Weights of a small image classifier.
Model: arch vit, norm layernorm, patch size [4, 4].
Training: adamw at rate 0.0012, 40000 steps, batches of 256, held-out accuracy 88%.
Data: trained on rendered scenes of toy objects such as cars, trees, mugs and chairs, 52.5 epochs.
Rows from block 3 of a small image classifier, named by matrix and row number. Rows with one number belong to one neuron. Each number is 50 + 12 x the weight over its row's rms, rounded and kept within 0 to 99. All counts start at 0.
After each neuron's rows are labels from the 100 images, of 14848, where the neuron reaches its highest value: "strongest on" is what is common among them. Only what is clearly more common there than usual is listed. The data: rendered scenes of toy objects such as cars, trees, mugs and chairs. In brackets: how many of the 100.
# fc1: MLP up (model.blocks.3.mlp.fc1.weight, 1024x256), inputs 172-255
# fc2: MLP down (model.blocks.3.mlp.fc2.weight, 256x1024, transposed), outputs 172-255

fc1.16:75 52 68 57 42 47 54 64 41 83 53 57 68 56 63 49 63 63 55 77 35 69 37 45 49 55 44 62 72 51 48 45 30 45 46 35 50 51 34 49 37 61 39 43 35 67 83 55 49 55 59 55 59 44 46 44 40 71 36 32 65 45 59 24 56 50 64 48 70 44 53 27 60 45 31 36 27 46 48 82 58 73 51 40
fc2.16:18 61 60 53 38 57 36 36 56 33 27 53 47 37 27 63 19 48 56 47 54 57 47 43 53 50 57 54 55 48 50 50 49 37 40 65 56 84 67 53 57 65 67 53 46 59 65 62 48 52 57 27 65 32 52 49 51 59 53 61 47 26 44 56 34 40 48 52 38 62 49 65 47 39 58 87 52 55 58 56 29 52 40 48
strongest on: light from behind the camera (52); blue object (42)

fc1.201:35 78 37 45 55 48 67 60 50 41 56 45 39 51 49 48 43 60 46 44 57 54 32 59 52 69 35 41 34 52 61 60 68 22 55 36 52 84 62 51 46 33 45 48 50 61 61 42 47 44 61 51 64 64 42 53 47 60 29 52 57 31 64 44 46 55 46 53 56 54 32 20 43 49 61 42 25 65 44 69 34 28 54 37
fc2.201:57 42 50 58 52 54 47 40 32 68 52 44 45 46 57 55 53 45 54 42 50 50 60 61 37 53 53 42 47 60 65 36 44 62 39 49 51 47 57 56 39 47 46 58 45 63 59 54 58 61 32 73 24 55 58 54 47 41 67 59 53 63 59 54 54 50 36 35 60 43 49 53 25 48 45 69 34 21 52 57 57 60 23 57
strongest on: count: three (69); green object (51); its colour: green (30)

fc1.234:59 58 53 28 31 57 47 40 61 62 60 52 69 57 28 52 52 82 50 72 33 54 76 42 56 59 40 47 51 65 54 56 46 47 56 80 42 49 38 61 22 44 42 56 65 54 62 67 61 16 67 43 64 53 54 49 56 57 68 26 61 68 57 38 42 62 60 31 47 56 55 47 57 48 55 49 42 47 51 67 48 56 49 25
fc2.234:44 27 65 58 45 39 40 53 54 52 35 27 54 55 71 46 51 35 53 26 53 45 38 55 38 52 40 67 46 31 58 46 70 59 35 45 29 56 67 50 65 57 29 45 47 43 39 27 43 73 32 52 54 39 67 48 48 13 47 57 34 43 30 58 58 45 34 62 53 49 40 58 62 36 64 43 73 41 45 50 62 57 67 73
strongest on: pink object (89); its colour: pink (62)

fc1.402:71 61 42 45 31 58 20 57 50 69 50 37 40 60 46 45 59 55 59 56 60 34 41 53 41 49 34 46 57 22 54 55 50 49 58 44 33 53 43 60 65 37 37 70 61 53 57 31 38 62 55 36 60 25 49 33 47 51 27 46 37 39 42 33 67 69 54 41 73 71 44 53 70 53 57 29 45 49 70 56 59 42 91 58
fc2.402:47 29 65 59 61 51 54 29 52 61 57 31 56 49 20 77 64 57 70 66 31 59 48 44 33 58 05 55 65 54 63 65 41 44 49 37 68 30 44 50 59 47 56 42 42 34 48 49 36 54 52 73 52 48 61 44 55 62 53 48 45 63 43 33 40 65 66 41 29 41 55 69 53 62 71 31 57 45 44 36 48 48 53 40
strongest on: yellow object (63); its colour: yellow (56); barrel (29); house (29)

fc1.343:82 35 82 55 45 48 65 43 51 35 52 44 48 50 53 46 73 47 52 56 37 69 55 58 53 43 50 61 59 35 52 59 35 76 69 69 43 34 34 38 41 52 47 57 40 47 53 64 39 36 43 75 59 50 35 51 25 61 55 61 58 48 50 46 49 45 63 53 35 47 83 60 44 64 50 35 45 46 61 76 58 61 47 41
fc2.343:34 67 37 39 53 74 43 42 41 41 48 52 69 47 59 56 29 39 52 54 57 61 42 46 42 66 47 61 47 23 62 48 35 67 39 44 70 81 57 50 52 66 57 43 33 40 49 40 35 60 45 38 43 56 52 45 57 48 40 35 46 46 40 58 46 55 54 45 57 33 28 61 42 39 61 54 55 48 64 46 34 48 50 28
strongest on: light from behind the camera (52)

fc1.116:67 54 51 48 40 43 57 64 48 52 36 45 55 59 40 71 34 84 42 67 52 65 64 53 28 43 32 75 43 57 30 55 44 48 50 50 57 30 57 45 54 44 40 47 54 51 50 58 48 39 48 49 73 73 56 48 47 41 35 43 49 61 60 37 57 67 57 44 54 65 66 68 59 67 38 35 64 51 53 54 46 36 56 41
fc2.116:33 51 60 62 56 45 49 58 39 43 68 49 55 46 76 49 56 16 47 41 62 42 40 46 31 61 72 49 46 36 44 55 56 49 21 38 58 46 68 58 49 71 63 48 51 55 49 64 49 68 53 56 44 43 48 41 51 50 51 57 65 55 49 70 42 43 20 41 38 32 50 45 43 44 52 53 44 49 57 58 70 71 48 67
strongest on: pink object (44)

fc1.532:57 54 46 51 55 48 64 52 54 64 51 36 64 50 43 73 52 38 36 73 33 27 60 34 44 46 54 52 43 55 37 57 46 71 42 34 40 68 23 28 61 69 47 32 59 62 43 39 67 41 40 55 65 51 50 35 59 52 57 51 62 58 24 55 53 47 46 56 34 69 65 45 68 58 70 43 45 49 48 54 51 53 53 66
fc2.532:48 56 55 58 43 25 31 75 38 36 42 62 42 55 69 38 42 58 51 31 64 42 56 71 32 56 74 34 32 34 58 41 54 39 59 44 53 39 73 44 60 37 72 38 45 65 52 57 61 59 63 54 48 48 33 57 47 32 41 37 71 52 74 44 64 58 45 63 71 54 66 37 44 52 49 49 37 23 71 29 58 44 54 42
strongest on: count: three (68); yellow object (64); its colour: yellow (27)

fc1.404:55 80 28 24 50 37 53 25 35 56 43 40 57 45 61 76 60 56 55 43 55 15 50 60 49 56 63 56 31 48 58 38 66 35 55 51 56 50 40 49 60 47 43 42 66 74 51 28 39 39 48 38 61 61 47 53 48 43 38 59 49 49 52 55 54 45 41 45 56 62 50 27 65 20 56 29 45 37 66 68 41 49 89 40
fc2.404:54 52 55 57 42 42 42 43 63 68 37 40 68 35 45 65 36 55 47 63 42 51 33 40 51 59 40 49 54 69 38 72 47 67 62 38 81 60 45 54 44 62 50 36 51 34 44 44 23 53 35 55 48 32 50 54 57 63 36 42 22 44 40 60 59 52 42 69 23 47 54 61 33 45 62 70 52 54 49 50 32 49 41 52
strongest on: yellow object (54); its colour: yellow (43); sofa (28); house (27)

fc1.649:67 62 56 28 35 69 62 51 45 65 59 41 60 50 53 70 38 47 65 57 56 41 56 41 53 45 56 64 51 46 50 46 44 41 23 36 48 66 25 45 63 50 45 58 47 30 39 24 37 46 41 38 60 37 43 69 54 57 63 68 48 73 34 54 82 41 36 52 60 58 61 44 58 41 55 31 41 30 54 71 50 43 76 56
fc2.649:60 53 31 50 70 48 52 23 44 70 61 60 59 41 32 65 67 40 67 58 49 39 25 40 42 39 42 38 66 44 36 62 55 53 37 35 49 47 32 59 68 48 49 50 54 54 58 48 57 47 32 57 51 49 49 57 58 58 42 28 48 63 49 52 55 31 72 54 38 57 67 61 44 63 46 60 72 52 61 35 59 66 42 63
strongest on: yellow object (72); its colour: yellow (59)

fc1.636:45 48 46 61 34 28 46 42 42 61 37 60 34 78 62 63 56 42 54 54 55 38 36 46 66 65 54 57 54 35 50 65 66 64 56 35 33 33 48 51 44 46 42 59 46 40 34 40 63 66 52 57 34 53 44 63 52 41 50 65 59 55 73 55 53 40 69 58 55 41 59 36 54 41 56 44 24 33 41 42 53 56 56 41
fc2.636:58 73 50 63 61 50 46 49 64 43 48 48 53 31 44 24 47 70 58 44 53 67 62 61 58 46 59 45 43 56 48 38 35 48 33 69 67 66 74 44 55 47 60 34 53 60 53 44 50 58 39 42 54 42 42 62 41 66 36 39 33 47 51 40 32 45 29 63 42 26 60 66 44 51 33 62 85 52 38 52 51 45 28 48
strongest on: light from behind the camera (62); purple object (40); brown object (35)

fc1.734:57 31 91 59 38 49 54 67 60 35 68 51 47 35 52 52 32 54 60 61 58 76 49 44 50 48 65 42 56 60 57 26 34 48 74 32 47 61 50 56 48 62 35 42 50 68 61 74 56 48 44 45 40 27 59 62 47 60 43 28 56 41 27 40 53 37 65 38 57 48 44 64 69 32 47 40 49 52 44 69 62 50 43 41
fc2.734:33 55 37 45 48 55 33 43 68 58 41 61 62 51 45 53 42 43 54 42 51 75 40 29 48 62 45 50 54 55 44 48 58 68 62 64 69 80 43 45 48 39 64 61 33 56 40 37 45 48 52 58 59 30 73 43 47 42 39 45 41 41 38 48 40 45 46 47 72 38 36 66 50 61 51 91 45 59 55 67 40 75 52 47
strongest on: yellow object (36); its colour: yellow (25)

fc1.616:42 78 40 47 68 52 47 58 50 47 55 55 69 26 34 56 57 66 54 59 38 58 55 38 56 50 44 73 67 52 41 47 59 40 55 70 47 65 39 54 44 47 48 45 55 60 55 57 34 29 78 51 51 42 45 42 41 65 46 51 58 62 59 49 29 67 65 40 53 60 43 61 57 46 40 40 49 57 71 68 40 34 66 62
fc2.616:49 82 45 51 57 58 78 52 55 50 50 57 57 22 47 69 43 46 29 75 48 41 52 40 62 39 43 50 60 57 32 42 36 45 64 50 24 66 34 53 44 60 61 54 39 66 38 45 49 48 49 39 42 50 41 43 46 74 83 43 44 71 47 61 66 42 66 43 43 60 54 62 51 54 45 56 75 44 71 68 57 33 38 62
strongest on: pink object (91); its colour: pink (56)

fc1.267:30 40 45 59 51 62 58 49 60 50 60 61 81 73 47 73 33 35 55 47 31 64 38 56 38 56 38 47 58 53 49 50 32 34 55 49 64 49 56 52 45 56 24 45 42 75 53 59 49 52 67 58 57 62 66 61 44 79 47 59 71 67 46 26 48 55 67 58 61 42 52 35 51 41 61 54 47 42 43 50 44 61 45 45
fc2.267:28 47 45 51 28 30 53 65 58 36 40 54 42 50 39 45 47 40 51 56 59 50 41 51 51 46 38 54 50 65 32 41 48 61 49 63 47 68 54 59 65 46 35 47 39 52 50 68 54 48 41 51 35 40 38 56 51 39 70 38 38 55 45 56 56 37 65 28 34 61 71 44 65 41 25 65 50 40 55 55 43 38 47 36
strongest on: yellow object (68); its colour: yellow (50)

fc1.458:40 56 37 28 43 51 46 54 67 49 58 45 53 33 72 37 56 58 76 68 63 44 70 39 62 85 57 48 33 45 31 21 54 64 38 61 53 42 57 41 50 42 40 30 67 34 63 42 49 61 33 57 59 66 42 56 63 64 46 60 58 43 44 52 56 58 77 64 62 40 44 16 57 41 52 50 68 48 66 51 52 71 54 46
fc2.458:42 59 74 59 37 51 28 35 57 63 43 31 55 58 37 44 55 44 48 71 49 57 39 39 49 42 29 66 39 62 49 53 61 53 64 30 56 50 57 60 33 24 62 40 25 35 54 66 40 56 49 60 35 51 44 75 34 51 55 61 37 57 53 55 37 48 61 56 56 45 40 40 47 40 36 45 38 26 43 41 48 57 65 38
strongest on: light from behind the camera (54)

fc1.496:54 42 41 46 44 45 49 62 57 36 53 29 56 53 39 55 47 33 51 72 44 57 51 44 41 55 49 54 49 52 44 54 63 81 57 48 57 52 64 56 40 49 30 33 60 25 63 65 59 40 51 66 78 62 49 49 55 52 76 60 70 62 45 47 55 37 57 52 42 39 40 54 64 64 45 42 57 56 45 47 46 44 54 58
fc2.496:46 46 40 45 65 48 61 46 50 22 32 52 44 39 55 76 56 41 51 41 45 64 58 66 56 39 39 57 34 47 52 31 49 25 38 55 44 53 51 44 58 42 50 43 62 73 59 39 45 44 49 40 41 45 72 52 67 40 50 59 75 43 50 32 54 37 55 66 59 52 52 39 63 31 47 39 27 49 63 62 60 52 56 41
strongest on: yellow object (37)

fc1.585:33 39 52 53 63 50 69 56 56 37 67 50 68 55 50 53 33 44 44 62 55 63 44 57 57 50 39 72 43 42 34 62 66 46 56 57 39 43 45 51 57 61 45 32 30 28 47 57 57 49 48 37 49 67 63 44 71 47 54 39 46 32 56 34 29 55 43 30 36 53 40 76 51 50 40 44 59 79 32 52 58 56 48 27
fc2.585:72 54 38 46 51 64 57 23 49 50 48 61 49 53 32 43 71 57 66 48 66 32 64 69 59 69 45 43 47 41 62 44 47 28 44 53 24 43 52 47 63 24 54 61 39 67 49 49 72 47 71 52 31 62 42 55 46 51 40 54 62 49 60 60 61 45 61 58 58 66 33 39 61 42 57 50 63 29 46 50 47 60 48 46
strongest on: count: three (65); teal object (36)

fc1.563:66 39 55 48 53 54 50 40 53 38 37 52 41 56 46 37 40 39 46 22 53 50 30 60 29 47 23 60 52 34 66 60 50 33 39 30 61 75 62 58 41 37 59 69 39 47 31 57 27 57 66 49 39 42 47 77 56 49 24 39 55 47 53 59 31 39 57 50 41 46 54 40 60 43 59 37 45 61 33 73 38 32 54 56
fc2.563:46 45 75 56 23 35 58 47 62 62 48 23 54 53 52 60 58 72 52 76 56 50 66 50 72 60 50 45 34 70 31 44 51 56 44 31 33 31 49 46 33 54 59 34 36 35 35 22 46 53 25 46 33 58 40 49 46 73 56 44 36 49 65 41 61 70 59 62 63 49 58 36 39 54 44 62 69 30 46 53 54 64 58 37
strongest on: count: three (74)